config.toml
logit_normal_time = false
hidden_act = "swiglu"
patch_size = [4, 4]
max_precond_dim = 512
max_grad_norm = 5.0
adaptive_grad_clip = 0.02
batch_size = 256
Rows from block 7 of a small class-conditioned image flow-matching model, named by matrix and row number. Rows with one number belong to one neuron. Each number is 128 + 32 x the weight over its row's rms, rounded and kept within 0 to 255. All counts start at 0. Numbers have three digits each. After the name is the row's rms in percent of the matrix's.
Before each neuron's rows are labels from the 100 images, of 14848 (inputs lightly noised), where the neuron reaches its largest size: "lies over" is the class under the peak. Only what is clearly more common there than usual is listed. The data: cartoon faces. In brackets: how many of the 100.
# gate: MLP gate (model.blocks.7.mlp.gate.weight, 848x320), inputs 160-319
# fc1: MLP up (model.blocks.7.mlp.fc1.weight, 848x320), inputs 160-319
# fc2: MLP down (model.blocks.7.mlp.fc2.weight, 320x848, transposed), outputs 160-319

lies over: hair (26)
gate.676 107:165100095183108101137122156110151114051099118157119153174122179155166174124116170151106177140086144143095123250101066153159078124146121103118145150122091120238134138121100136118101136159102045103146141134134112171074128117143078152054123189119135151105108059129122166110121065124163093099158151120140164098072151185152109150166119151166126141154108092115079176076160060107156140127103169135097213073152098164108097153128116192138098146083080109116123182184126164093108172137177139
fc1.676 116:118153161134125099147175112108161143133135166118102112110129116162152217136080159091112164079151111112143087234056093145124166124109076165122128104117167112135171124154100090129087105118079093115167098134135154162108152085177158116139094143200119135142156066130109136105143093114160147139165124146134152164089157171133134121128112120129112151127142064142068165144168085118134183121077203112074218108180130171123127215139113142134112129057137141094164163153132105058167122136224112
fc2.676 108:134120112109136121170119082120167195059108112097091133155126152134119173109103119145121125159056094132146166088148165140113191173099045028132108131138173107084152063128074118105096109121125136119129124124092200162138106128140166094064140097075149079131175147136182121088098197144186230140147118171124090149083106081081147130180109090118150116166147062145086112166137123168083130158104110132145137199119209125085149112182151038105128141144092088116101166158171138095156105113128105

lies over: hair (34)
gate.535 107:143066143193144154070091111140128130092110178084100120128151121155086138122131086177125111125156146118093134141109148118137088100146115142147160086178136064162137144198109171205150136126110095099162139131101117163124115121113129112119189193152106150094046074184114181101113093162177139078137112195137085145097126108152110139154125126138131167136134169145083080118139157096115127204194142114123091135110145111089102083101196135105115088157128117146112148130083105082160187106122163
fc1.535 117:142137176107138058166163130122117133149152132211107073102125141163110130163139109116132175111130077112119142122168170151126073130161129176093148154098109149108167115144191180136133153141101151162081065082146158140117127120091144103126135116173087110200099127125111146157159143091107148162128128084136100175197162112089115122177105124108178173084123153184124074129206128139105043142091166140135112149172124096143069151135112159146134114154133160054111081107134218144128119150139079
fc2.535 111:144098101106068122143176147063156159204128111135177133109088195075117111137119122172179193147166132107121121125128105103120138155134137083061156130086070097098114029119140126084150132121082102130154120131122110094117136123114078093157129089135113134102149096111128171124187138170069097093044144163070115111129087138114106099100080107125147125088117134091168126148120196113114132172160115119144124111116083158159161151121121129131143148150137107067125041101078106087128140132104123

lies over: clothes (48); skin (38)
gate.126 094:123110092152166125108169117145169077164074140170133176093160140084096118124078133106161126132083181111162171059191127122150185167066119095170139174201085128154151118168128134125180149135089084123129090136200106113134148129129163139143122189131156092131147126135137031146176145118185120140155093136156077152107136116128133166089093111150153108158110151124163098116125110110140104153162202165089149103086160107128119108117125162123128124106099155123144199073136178168143088074099134
fc1.126 089:116134083109127122141133163139148134154080138100114176135148154103090145107085082175126153115148100129134106071176179102142180139096096169117103102190138108168114099114136141145143110107152128143082142135138121134129134135119098094103129100125123097115141087140139143157165126111087074176171122096186119052122085157138153084120101115086161085074064076193177150173107102082115105086154099105140112145085107081143099154128132118121130146178129159193101145170074102125143058064058050
fc2.126 093:113128114065199172125135153126119187141143126117125201150130136096136175124133159150112115146154119104148162145174134137126191177086121082122120111188157082145121099105073140126124146137090161128187154132062148095084087134077163135142165175159101111128077133140164035108105173122119103146140125074107130109116095105130177193110113149117167152167157146142183138102121100130088097158146096117106092098099086140085168123135112144086103160158130103151133134173112169076150138175057134

lies over: hair (37); skin (36)
gate.735 131:124090153124117143135149153144111116157162095133139141150125066169135129140110138078144109099129116102134090133164187138150141128111197138125067066159151138156094100118076155123129129224146084167156143208158128102207255163136114145102106172116113150173090143123130071153144111111118127151121116128113131131186165165154137158131086154137163166144107103104113134172213170130145123156119149143114117069103181130156149099187075130147039115132115139123185169124108154181149095120154150
fc1.735 107:131198075080154179114129176076139104134141185102109132123132181117065115125123111112142118058146213106094096122096048081140137143103074144122137130123096134163125143156168124090124182079088114077088128124100161142121087135168114141135130084143126154146143071118159177123097093124118114107113105136132121152095138095135098119152156205197120066142174124104131173072099078121160118093098036100142105114138113114089093137168125166146223074187109114171112149153185165150126132103178136
fc2.735 103:137130156111088120159138213152096101122091105148109186107083122130121186143111121119105116111142167159112099132174183127090143119115082143087061188149150099139157114143108124108130150057134131077112133161119142064069191145093149164126154146135134114141169196139137162142136094102144043109092116147141098051073127174143154143161149166121119163144112095048133087170053110166080123127128072105166049136172068100158092127179139170133154165053079143154145100103102145182099139163127108

lies over: clothes (75)
gate.178 078:151136116166069176095166081114147119129082135143100094100116122133160103161153145132099147128163125114181108118137105118099200137135149131086074116134083153152133170133088089086155087118136075037204111086127136103128118121133126056122111110134113074110084142089075114116122153120115113007148090166182162106175099152134087146145164114073119093131155118165080155151124098132133177126144082113177161142102140142110118079128146116141121218102134117125116040155156123191072135122158147
fc1.178 088:073103111149137125161128194110126141117134149050103238131107077133071146118154172141063164155122091088133108110134192130128200072109148109094161183117119158116099150158133097056137096116107087140109131162136128142069167123116112145104127116179148168177164081113120086154112119116181085122145153153186044099081114122092149116172126100102098135126149102140160181067141119111095154149067165170101143116107107137123133112150152127114134085135118134108118087141128136081119060095109177
fc2.178 093:169130101139151127081118163114123155150041113119088146121158172157160158154108060147176137124143120158077113122115180104149160104126108140171151123121099125151161140171180082130078141180121107091129099149084154085134087100157071183123112132086113212159040181094137083131097197073086102091064073152131231142154076089174088130150097170129148099164162103107132034097149135142113147164075155145084075124169155113135108145113086103146123128093142077113104112147141117148073157150093094

lies over: eye (66)
gate.538 110:107125091147106120151119085063123116118088173108118086127123119125207114141129179126078084109149182069066138165129149140123088099007126132163111142145187151142080127116167131141125097120129092132098140083124135122126082176039124163130158130168091131092180166129122160111132131196109140117110064145128084170086154187143072154143118120162156151165133098147107102132145150146118142090103106108065155136132147162106081121130137128051124122146122177145151168149124076084158125168154145
fc1.538 103:123124167115133105172118083103132097072131177131127103108149144094134121126151144172106144112149139062129127170122143136130173101077164076205128161092130164151027099106171070156093138138094135139070133153114195141150134128078174128126177150128141086107153153114120117155136165171146153083080100147137150103049188198103071098132094098132029170119135054116150130119122134127094117088154124137157066154109187113097159106120145128126139076145077119170165090144104052078138159151100146
fc2.538 102:160097148157156126093155134064186140183128167115138112086168114129081093113103169139080132140152161044133106127121096093122154136057150128141178101169113169094116101104126096130163136137141065131133137159139074151151166200071171054145161139110068089155128105103152066154074183109112123155169106137112086111125148092126130075099168138119120120149142142064151085108148159142102128200195089082144172152214188132098142178160165165052181182126111151139137102174150180192069121112153138

lies over: mouth (67)
gate.696 106:130079163149139162109126142070114132121110130149144132092141121150131081138113134135109145091157069146170124053102122098107155102108101076075164105118116166161059191143120119079134097106134113080115120104103182178162160126085128103120170157111112140128162147126107108080136079108144141070097138115101181090149127110137160129115092180168122127173090129128174139080149097108127143125099081105156136198103145128158140079122112130153141039122138098116112128120118107135115100149124162
fc1.696 105:073128086161075127146103123094083124114136118137155172134105131117194147131140177140154102135125080179147171145094127099053114138114132093184156116150117131175169157155161046139087129093146092109182116127110122097115133109162095042112087119152121110131114131191132175111144119108107130112105166116125136180145158092083084176112152128154127184077103161112150147139121125155118129103117092124046191156107144178141099079110136111124142185157127142069146120165089129093194117142120096
fc2.696 102:135112089100143129096111193113169108176072100153150156153080187121093130097120181172175124173142103167142113131145101134092114115124088105095084142165100131190133096157105138181137098121040115105083113099080163127118114139141107109124163145131141114123154130097122082108106127129063116087123146140122119054165205122131104120124099140166147142172225147128189083076185119083097154170147117154134090186098125101084131125178127143169146066080188112097169152135151136129140117144078067

lies over: hair (88)
gate.298 106:067111132162126145092088041112124191180155105124135148130135165139094139151118120091115145164122111125117122165121101172136126095135106134131116127136120157142145134141133115058084200127145133109119136183142105157106144134095072188102107081105121178102163092137125161168162148136104126142072104078172045091079104147167131136151129126135140017079106131143119101161109075116168153144126113161054156138138119152138108131174152077092131094192096202156111188153120098069122138132150141
fc1.298 103:080060091129066111046091083150144133140134120121139115145120104079130090107162123089166155085147098088135110148131117127189165135096139154121147150109151105162163139114165135132148154131141118108150117120149123138186147107131115201129127170150097164096098067143088118099146142124102178112053127127118091151184119133133084085135128087171104197112136128079162148092143120097159100192059080132108101166078119075141107187154136089121142128126152125103082098131145086096133149088111103
fc2.298 109:118166142082100120187063191156072132135124075133127160111140118157120191129188180135121162111142137073093117158149094186164066096082157185160128095128164130144166096124101148027104154134105146125146135124093128105106149119126100159183192119110112138145142138137145141097072133166137124124153119087099099104109040108145116165165171118152124190118104139132128105191097103157126147176104099151127088134109149086146130193132146137169148179098072111121108140160157080201128156109159211

lies over: skin (79)
gate.303 086:145146132126143113191124102053155136203133109121114126140066107142173136141177187101102122167128153099125133140115131091185139135142100156156134145137188129104124103094143156170162058109146109133161141111057149206174140105134180192131105098065061095119123096176086111127138121139201130112113128117142111110127118120180164108115141147191120121138123114162097117160153166107083191134112161077094098130112146107092101028070096104076098118121194134175076136120090108100150142131116168
fc1.303 093:070127168146110144141155142071117137108157155119116167136165084121113141111145148087151132058138181131060131210136137187161044105158142095114142119142115193055101153067164107157162201129147151155075134227148154165122164117070101120118140122182093119144071162157175107086148097098111168133067145152096099158076168127123164135176148168128147051110127096139121066094175109161142175143127089155097161149153179163134159137118122117116137148129168150123095111063066117160122154145139120
fc2.303 097:139125083126120168134154089131155072126140112115188118100158119140109136147132165203089127180126127165145141119127111147100111168120126127118163158136115090113123127125172145131185146127112101129085141134111126117157118108129144120100107105116111086165165144122105085132143125143121125125122094156188109097180150128138116139141118132137143192119139118137128142153108056160122104165050097089119135161131188059129115128102145114109169139108116125149181162125089112107130148163126125

lies over: hair (30)
gate.313 121:174135143086133133157086067152117196121118116079152197116126094133077111113098097066084179136118085142156157140140121088145108101136151103108099118161127135121142160130080192138173089171121123150134129088167077116141110160130116118115152189088135135107152154104128184126049101129089129141133068178172086099053146104150110090033122197163126079113124129108074147154144148150086147091159126141129119074131086147061117129129109153154107092105144119103143122141127130141116085108095160
fc1.313 099:138155133090132100145135129149108102122035129129158141092134128166097135153132106111151112147144170131138146120216113125105134093094114134133050151073071122126031126140093121057148089155160174195129125011071105105116200118116105092115120088121144156120147090150129170106097156139164148141116056161115183143156118175122142150056153142117116143144136139120099092096120098161157095110163155131142134096135138157160111126101117130158129125132104120111102155135074139114187101139089159
fc2.313 099:098135114103108071116147110133151124122048083086118148086069105169110112109131103088118096134142112115152102150086142114161124107124116147116181136153083087159116117109133152148119183177135133178095153148122103141125120071147117170139178185086132160042135154149142128142113142095124134148089045123098102103153125094145142116089094170156136108094171102134050131168174140109141115182143103115106106154123088161141105109118151133130090145133088125103140138139113111174092123107131160

lies over: glasses (41); hair (36)
gate.65 083:093206103128150091117073147129155206126130105135050131149094135119105096167078174091171160159175119069144128099115130136109151155140100067124092147204113173112148101107140124103186171132093097146127124132101113116060146209104193109148152093152069115073133103133115114168107155122112173174160125140148113115159111108113150149112161150116110098086100116203159147139136104145120109094134116106137144108125102179153116169128111140094163084100139093141127132174116097094052105170138069
fc1.65 093:125152132108104101138149187156135146186143113122104157091174121128133121133124140169090122101243126077151140088131104136047153103156103118093126148164140147127093161116121180153126153142153116115184157139094151166104165131149099139114165133072074090076123092147148104191095132120097143142124116170112149126130116091151120153130161070130129082119103095135115131111136128140113121208163115157090143098135070165161165128146112148082105135094152129096090137210136199131011119103119117
fc2.65 103:170037177110174121128135160138144130150114106116104092172174145128108134110145114155160081158059129116119136134127137115152190124145137111090165123161152115109132173129121146143131209120104074129139125114119153108108148161114128139174108047104166000118114126194151091106132089126140112097105133187105183102132134138122112113145229171160120139108090117168127135194173067091128180127089149146130098118119140114083125120114153088118194215134117114135113092129156102094228118107076123

lies over: skin (45)
gate.582 104:153135161129121163147071052119078109138149089139093080163131085082051140126133158090099083065172092102087127112161115103137149096214151161180078067097087094142122131125157159097138143112139046119158135151093107185097124130133133114169111125123121152150121116111152100092076094149195132140070102114152111092036102160124143123121138049137105093111138092160106091111142093133090116150196131132131133151195170148185146153174124128091177151181078169126162138128135069172111157161096159
fc1.582 097:116183195087170112106216123132123141098179171117118150168121113105143105153138131124079157123133085112139059137136139104125119152125133138155082152101163120103102103116139130122120080120124132139186147134121167144094113131111146126162131141154122126160072109116133134139061095097195144135101103072097155095121103098115140136151099143163160098101131145092119138125129075096117198085126089163106112134093151076123118139108071096135135153155145187151174112088113139142123124168106083
fc2.582 099:088122086095127131140112127079087103096120164107101082080136187108134114169095100171188173124086120184175135097133144090082117128133173116040136147101124167134137096131109118135138167130114133133141121097155186104130134138129129126115129106111170148146124149101154080108146054114085162138062119078067154093200133188076099117170104129163080092133090143123114139104131106161121152175179088096146111134060120110074156037098139106126161168146179151151081160085167117057103083108098027

lies over: eye (98)
gate.229 119:134114118137125150127091117124122138132132114152150121104125131231121146148122139128131134143143189100127087132195224107123073185095102133122110202129139098114163145140130118138119149138109113111091049101101109087121219162188143143151092131151098125140157062123093116155139184143145090073107132149135142119130118063108107138155092102150108140120142118120106168149132069250184113138095150142162088150145114139097172140094121158136108114145145167089162121142124139096095062148093072
fc1.229 106:066170152082138119075149124151127160175102184109102100153151128076190137122196125151146117135125082104116134142097087136110129106155126161073143082140169138111129077083103113078154097126110146141198175158179161070129112087073160137134128150167131135164147119142179069129108117122132108119137143126117103139112096144108129215085099107111114133124102228120129123134057153093062173139159139066124108129101151150152102145161112116114101130187147118084065096164074118111121161143144152
fc2.229 097:166125149158057127108137130144118136140106129096093107100099053205158160101153131144122167198106143135108135146177200112076108061137090098119115043137137088139141110105113139137108136113148106138151157122086186084144198182145158141097095140137131141159104159129162126129167071106142133111149140098156121161082135119101135097108121109127093139181165130081132182191091123140097167113119127115194155082176138166067104082175163127166096155114176104160144100129139094116184133127119141

lies over: eye (84)
gate.227 097:113164109099120155155110146170153129152153092142103135050142122151146144099156134103144080163153131184170069090118094116138133127093091159118177169120147112114099201064087119133133096137092178132131113091136058156185095159142155111133113097157076073083190140133096153074211158186126066122154126105113100103137132160141114053133077106141124130127112136121157122084106129120159146134096085234123113126125170108035155141112109156195198087154169055087160153042179084161125149125143153
fc1.227 088:145136138125151088174106126093122141108126187133087122109070189119170131067097126145145099137148147157105112158113151062118087122135156128152109099119115111102137068113124081120125165157106101152084158070128124155140125147142115155136196084094121161089046105143160097168081104168131139062119143146161128113135112175190145139107218179066136139119142140196148121145151125164122103107149159066176116098176096177155142189148173193119099073090116085097081118122136134133203118061101150
fc2.227 095:088141143045137108172119141119090157162137164111134069099202140116123111153156140144126156081122140135117159120102136116107103097151107085195132121127140142117112161131138135218052095125070112135128135110122051076159110108098137068123152157094115104126093094157213125059089128121105042091131138064193123149120117120138116151124154186105147084111162204130131124143136119153094170149181154160068147109173137159133140138081119085149128099107131129150158128102100184103072115125119193

lies over: glasses (25)
gate.434 096:145156135078172092123113127151136175146103187156159143136109103128150136131072172110119091111130107143078147111099069081103137133077119125073164107165088104114123130094118149128146147197146177102117174127101083086150115156145166100146132139154103130081127106120147114063119115148153223156146092145180113103118097132138125155008105122127081168147096142142130139086074144114096163137115134094122148060143186152133142154182083106193162170163139106073112139144178084129203101140068131
fc1.434 099:065195139155109172101123175116145082155123161121142154095124058128109163137174136121126077098150129123153108058142140091112138099201148172133176127162075126149129106155111127150053126123216161175114080073170117126092101144111093096125159131118115150147119147153147093100163132093105169160164118137168072158146131142099159103110126137106097139210163135124061114144103092133114094153128118163136117140116163145078132164100082095192148134099148058110135211139170089184156144114087103
fc2.434 097:140041069136091086127101069123144134106099083174151183124106116141082135138100165133095186162099110060166098166158166083127164134073143144132109096158150122101130132097101160181083133172118175105152154128083085060204149096125127106089123148128126120148101121114116142123180114091137138112075112145132137066118108131099149098119112087120134131129145115186100176124113116170145080138105130101166060143108116247110173116049113086180072059144089123101125107096128143145122113099097180

lies over: hair (60)
gate.124 090:081180096130192157114101105115164117088179135145083160128140107076162120107141097135118134136132090136111099159104120077132103100127112107089154148117154149138173124121173152144172153144077137120092131134104105196159122077177138148107144095114175145113085121097106131054148102074132125145206108116127154148153119103187157104146136138159147196093106143145119133140120096150074109106180130091106063098093140110120119087083067137139135114101218154160120080117113114102187051132117147
fc1.124 097:046125088177150132142056153148084104127141074142102134110156118074184153120120082085128070077132102140111096013099138131175187071120061128146100084147167149132106175087120115135092128119167137106118128147159139173171113116166120117110140103166146133143137136177172158098138100097128135056152109125127113112129176116169167190074103148115087141141102121139034085138138097146083100104151161081114082083135098145154175112112091120085140071069185161134081136154160120114060118111082123
fc2.124 094:181122177153199122119179152126163047142134167126117093150133157128133137141072126154140082208127129136139092093136114162083191113106193107011139122161191104054145141120080064169163088126134130113130124119170103113120126107076132188090156097131114189156114114158118117121066131076167059123120155124116090154112144123130105169201193115112108144150133144102132114108137080120128079093110167147140172133098113158158166152131132193137096129114075157135105118175109136088164091191102145

lies over: skin (78)
gate.465 111:070101154197140056131138127136151140137160074132082134114143160123197133073155146123168115128115150097118145127142141073145123141104133194118074088105116171102124121121095182135115155160158110198161151142073091104160161151112129112152121139070129128066128095157141125136109159153166127132079133141106109134100164111149115125122059086129145127172145186139149148155154107138177150107114118121123061171106148171100093091095084128172107101100111161188133151138073075153095147131116106
fc1.465 105:128137181113068107111145102160130100124136103100122125112151137107190077150117115144102161134095157141121113145113116128139147135095085083169071103125089111142093106120163169124125176136195138158135161180158083163173181121146129136140115118115170112127045139118172113171079109140067093153090136138197117119104145120109171122142101107145045115183093133160157116160021192156175181181165152165110087149167156130144125125157117049131161141071150133116129111133094126145124122095147227
fc2.465 107:096120139192124161152216127111143081135136102126131123171172153173132192162102069123130113136141129178168136116107133155081173142162165193158135128153144131108093161124128086146117117126154160147099146119132097139161089144126073137128112055086137146130098063119073116112110099124192111097143130096196135132104130108080126092111141124140140182139162117148060092141117106121133144074067139141123159063144126112135122131124117116134118142180142170199141151160192156115085131134126255

lies over: clothes (35); hair (28)
gate.705 101:154092133066195139115151148105170134139125204132146164078139129082186127151193098129139124145133099140152173109137144138172110084149112117143137049182130139090127117103129086073095127077100144134125154136110083089107125131067165136111117144149121166123183129149085225100137125112100124174152139121158112083187130157147096160111138079102119135120168115193063132131053078123116171098119095138160159101074098126127097028143121104113152186162110132134154129133168107134100121105110171
fc1.705 104:151097140088151171177138097104151121163162204134095092138168146133137110136118138108122154179106130150018166144111147143102142112155184088105119082176112125069109120138120108120138104148156126139144143128120105094125118161071159065146165127106118116150179158147079119185160106169143043165151143176129106162135064173120132125136099106079149118084179096086126071133123129064105110216160082107122101090117150065107116080134151063130193169155114137121093106097149106115187125128140145
fc2.705 101:211114108153145122143147117113160155105113092119102135036178122126118146111129102079155048145115114156121075143130137141124112158130129103093136124113115101129163167115080149135147154129124141138124135124086217103120130075153042124113173119157076153167187181094175137192128111137141143149074131152129129071119121145174148100129169149130138157135043090081141123072152127128149150060091148121055145152143125134091161099161147126109082170158109111093077144134098073163154109113176161

lies over: eye (49)
gate.304 095:178047123119090126152158177143126163141131091118139164083195126086090137076121063152079038138151134185168138078125116126141145136144134158070121118108103123106117140121090145138152119098078123122169133158159119190126114159144035099157140130154094117176161114084088104135103160189121127170113134069116106132130046186135090152127052124119102116104175104115143165075109090101130162160102068208087092193081186110132128138120139114112108140139148094128160169077170171115087106080068183
fc1.304 086:113146156114128081127170089133145192107125146157184125117067139158188068081087156120170139084081171115126135092098098148136091096139102113159128135181130146103110146135140163101151145125174117112140113111131166169142093128167135166103152171073156104100094198212098099154097118140138140140128133102185114133108100074147114186095126113131159129142103104130124090142127073161167087167151164089091167177120104156162109129141096127158116064118077100075020117132109185127125107156132113
fc2.304 093:117162058136146128108116098139078135085156189137100135134075117124137122124124181111136149136162105079090114133135144105115105116157201138181128127124155123150137141131097192147135100111155175146140143119095195157107113102118128133123117189163153127090131089156104068173088148165162136109126136094113137101087144135162128156101157105142130082077186173093152079078107104139109117129109174089037122166214172095130163162097146154119138084098116131132136103172127193151146104101042134

lies over: clothes (68)
gate.58 108:121123179138193170153126100170062127078089147080109174104129134113127119138140156176105140089155073132133142079125135143188122103105154136183134144101164135130163102114104113158158131118202188141192083129160136172143169088147091137149109130127182142095135178139090170101111145087123082135112090129122190142160164161090082153193138171140100106113174089098181079094142093084105223165074141119118112121101085130109100138149079161151177116027134092135136133135111161130080184130088137
fc1.58 114:128145136122085108194081121114211153155210079160174110098090139105092138131125185098147107094128159085135133116130111177104115174118093122121090106114118126125121125100127158106103088121150132121072145159137124131107053115103149146132094154163129099123081143121127078125167136177157142115146119113118085124104126084132131091115152172106047108141102138098084090110153151172129119129101111130112116133154105163187091168068121066106126130122104175066156142158066057172079112113119172
fc2.58 104:068082126081145118158158105053099106150089119102122154091097146118135142147109123086052118147091152167116161104124105134117109166093167135031128111164154210142119105146127115138129139132086106112112125142118072088140142154140133073113140125088110088117148119108125125100178123182135110124078119010157093095119108115083186179185089133124115070155105147161121086095093180200085030110152102145109132164129050114120151055129115130160172121089200126134148113038110196136075054111140113

lies over: skin (50); hat (27)
gate.357 089:148146117129157093082120208188125091151143105149141095144098063095159147121140143153137156086095085161142101120131153149184066138144102155152119105132174082177102133154188098106129104129180175119105126123101091147112121130132112155116114145092160104128129131072099131214121132129125095125112147073156121173110130159081175113080124146128149157108092109092091158155098189138103122128126146160171151160088125114108066157193149166137124137158132151152135099185093099129123091145131141
fc1.357 089:131135113163054133167127188170118160093142105129099138077079075155109120126146145114125091156120164112168115166145114186125084115103155133099161124142133192199142120131113101104170090130140095082105122101161151133153170176170151117123158126134140066040150125136112115131121129157139167133154114132122159090171096119107145102078161139135089150085157096125118098211086131103117162116158135143174139129077102116104062094130123121142118124145082139143178146169110124183157131111095150
fc2.357 089:188080120139093093162114165085146125017163138107116112127186145135180182147136087077137128109138069124130127211148152148143116137144163117101141107133117140163115068106127095091097112085062107154130115114137113142147099133187171172102041141177123102154159115145144073136152101155144180105161146059106166150156136139143124118064104126177134110110183119144092112165096132098078190109132133064192143099148078122119055126152071126157113100100157116163115132081095147076128110156125119

lies over: glasses (53); skin (39)
gate.622 091:148208136102140146148103096068106206099105184134091167116117168128140101141151154122114117174067145092084064173163129142144131124174097067144187151209135098156162144126133119101156107127106169135112130132063057090163133144127160092142168143126145139117106176151087167138111146133154126117197112103107130133181166132163177111128134143117121139135105163181127146131153143131083127109116086119094108116103129202046116153080147132138109113192158140103157163124130100112132124107174126
fc1.622 089:131121108088111152117141165128151101117101158112206135175132101143175087086095160104061135125181088117105152113142107071153081127116162179088145145025105137119119129156066139130128109137180177086162118142100132103130099065106113178116160142076131062089094169161223120128109107130040107157061111148119140178136096122168169121129109122123107162162106099070115135143148140134109156168141162125126124082109048053142139093070119132172115110115158123112122133118126190164044138085173118
fc2.622 100:140117171108123136081141109193143123178131006120142082132250111099146125149225121146170132163132149134088146153126101096169196098141084096114123111146119111131122140128125195139101180134097116124164116128112050133132138194138155162113127065122127099107193113218180084131109131108134116122146113116145137117144099130134111177139146180144091121080108146110106172184126055138090136125109070208154154157169077148122123122116189149131115131105145146111142073087124170139139100082197140

lies over: mouth (67)
gate.545 104:138102106179158168121163158140158148164115090129138094142149160182133132110142131103163163195117136098191115163130116145125123141140139115130137162143132170105106087147148100123127129129130145189101158109174097133076131082113139141160119121122094166118114137152174193133076169149139126180099133158084133128125092122098095111103088127122108131095154113157136126146156153185128096106140035071131072073134108123122093159088135128169100099149110150136080085045094122169148122108148114
fc1.545 097:093143138108102105159163100068141122093092165155144133179144097145144115131103137153151168095148141179119072157135174140074162138124111130104146144165147113103093172135076124131158117105117139151174163126133088136101080079180079116161092132184100126087173069119145119111099085143159146094169122093162141110106072175134104093146153095158084097157230171191203130095128117140148129087164135164112090142143166109145069126071154091119026105103069049121141098089102149084092151174165116
fc2.545 102:133173133156149090123159171161113108143141179123135088135084140142120078103140109129139101115142131128105161093106127080163134164164081120097095104185116111112154132123161077166093076101087133118152123094107086133095122151150193169119106090112166140084091126102160101128183131095057108155135159130083151095104177128176069128118149109155135128131161157136127110085096157146157147126162102205129130060144156100141118099092123136154173108130120168122163140195041136088124102169127124

lies over: hair (52)
gate.243 094:160121181131095118120129102168151126128140109124158084046186134108144098088128140119114139189109124128088096161136045143131128112107136156111139154157108093125106116098169106106137196150081129156211172103114131140141133144162087112194170169173183135145123110107164097134156114100162132230159138101126154155152106087230134159096136165165054149164193103153100126131146166067129075137089181137106104145094112102148119114104131131144168159135112085149181145151102089099231092075132130
fc1.243 090:101127114167112150118138136059174120137106149077107137141106145103176174151131137095128152154102177164175124109145154152065213143160119131121117099144177103120193114117137111170171078117132148130137109154140153086103159116138169146094118147095111133137118139062100100127166120121131109163138175134122116136143105093134113097128110120138056104132116153111118129083110141189056168150105125085057115119133112145043156157152115176095107142171139109132115099106082144118154042108097102
fc2.243 091:139085143141141086125098117128123122148111027151119095118069132103148180141146157146077153066080120099109124130115144101146135116143141143099117118163072186161170093137084130134173071135124153128153149115094129174131116147156130101204162125142177128119142112153103080167128094169159159102100163158123114085143073229143088098061159138137076116097080094109172099137101082088121157159145158120099114144119152107135130105139163069096167111102162090114156160117101163165094065068147134

lies over: glasses (30)
gate.252 083:152146132121127153153168135071162155168112132094083170096082140065184167148187122126133138149126100099154153152142152172102141160097090121152146103139111064144130135140112022185163110104118144114090090131119126090114125119121132120134219112147112094114147109096113161126133118121116154107180114143156157132149129112084093096105142097121119191134133118113067128160119122190010121084117115097122151117149115104146127168131178113138143161148126133128094195123082142074116115133094134
fc1.252 093:097158141124164079126116080232113138135114078096105095131191135177136200127091143139180083116141174173094106177109127195172142224108106095140106106143101100113185161163141112131224163145126169140160146047155139150122052089065152098131079143164159154164155098117123156131120148127098141220159089113107107103092106108111086152143114165102106126120121125102032114099118157150155131160124158167100140098128122101177114106128102163137142150133097128111164091137105104137194106168170128
fc2.252 092:070164156118138159146154148048082159124116143156077133108100127144096112117144167131169084120149084033095087103126111175146126165120188164129123114154169098117104163139155151124146095112087120101122106124067152036114123118129133095127110151104108148142168165129179140083120097150135115130134175097146185146127115154128143217135144176129088205124136087165080186052109162103146134149155149098159105107147136125088159167117106189185068109132122093147075151176132142097123109170158145

lies over: clothes (37); hair (28)
gate.612 101:166104164066125124130108144091094158148096145169115135157164146130136179154175178094106106108145113158125187132118092128136130100136142030127143061129138128103136116130127089099178118132109134116162158123086114144088137167059124144127117144084095126132080168095119152104106124160155104151153135174132120118159094097088150145226134093156079120133131136109148115206080046115118172198150107160135132152175170136065134098123196122100109112110117149174060141143166149146175102166097102
fc1.612 105:173135147093126131118153121087110090106055165126101140151198124166137135136148122112113140058123144173141148151179118183110134153194145148136145065138172149140165114132120105162114110139170126205127064137116080137076165134103153143110158159105145147142136124114122153135140162123083126145154178118131091155154094098145133130148096104095135158173077121099092120186118113125077130160164103138154097111139144115170146081119181098041137173124113167127127128133180105089120158152124144
fc2.612 104:103115163177133144141191133116157124069105174120142114110166148099105130140140095136225084102082143153057104134111128128101103087185140083139125075126065148199162148139114102149146192146102069140141135120130145152139118213139116091079150108154129084106124110118133105163137076098092168091106149134110123161087133117172189179143091119111149158173153119112133103031109072120127142074086091132139188121133120112147100193143176172087128127085125133106106125132119112158132192158099122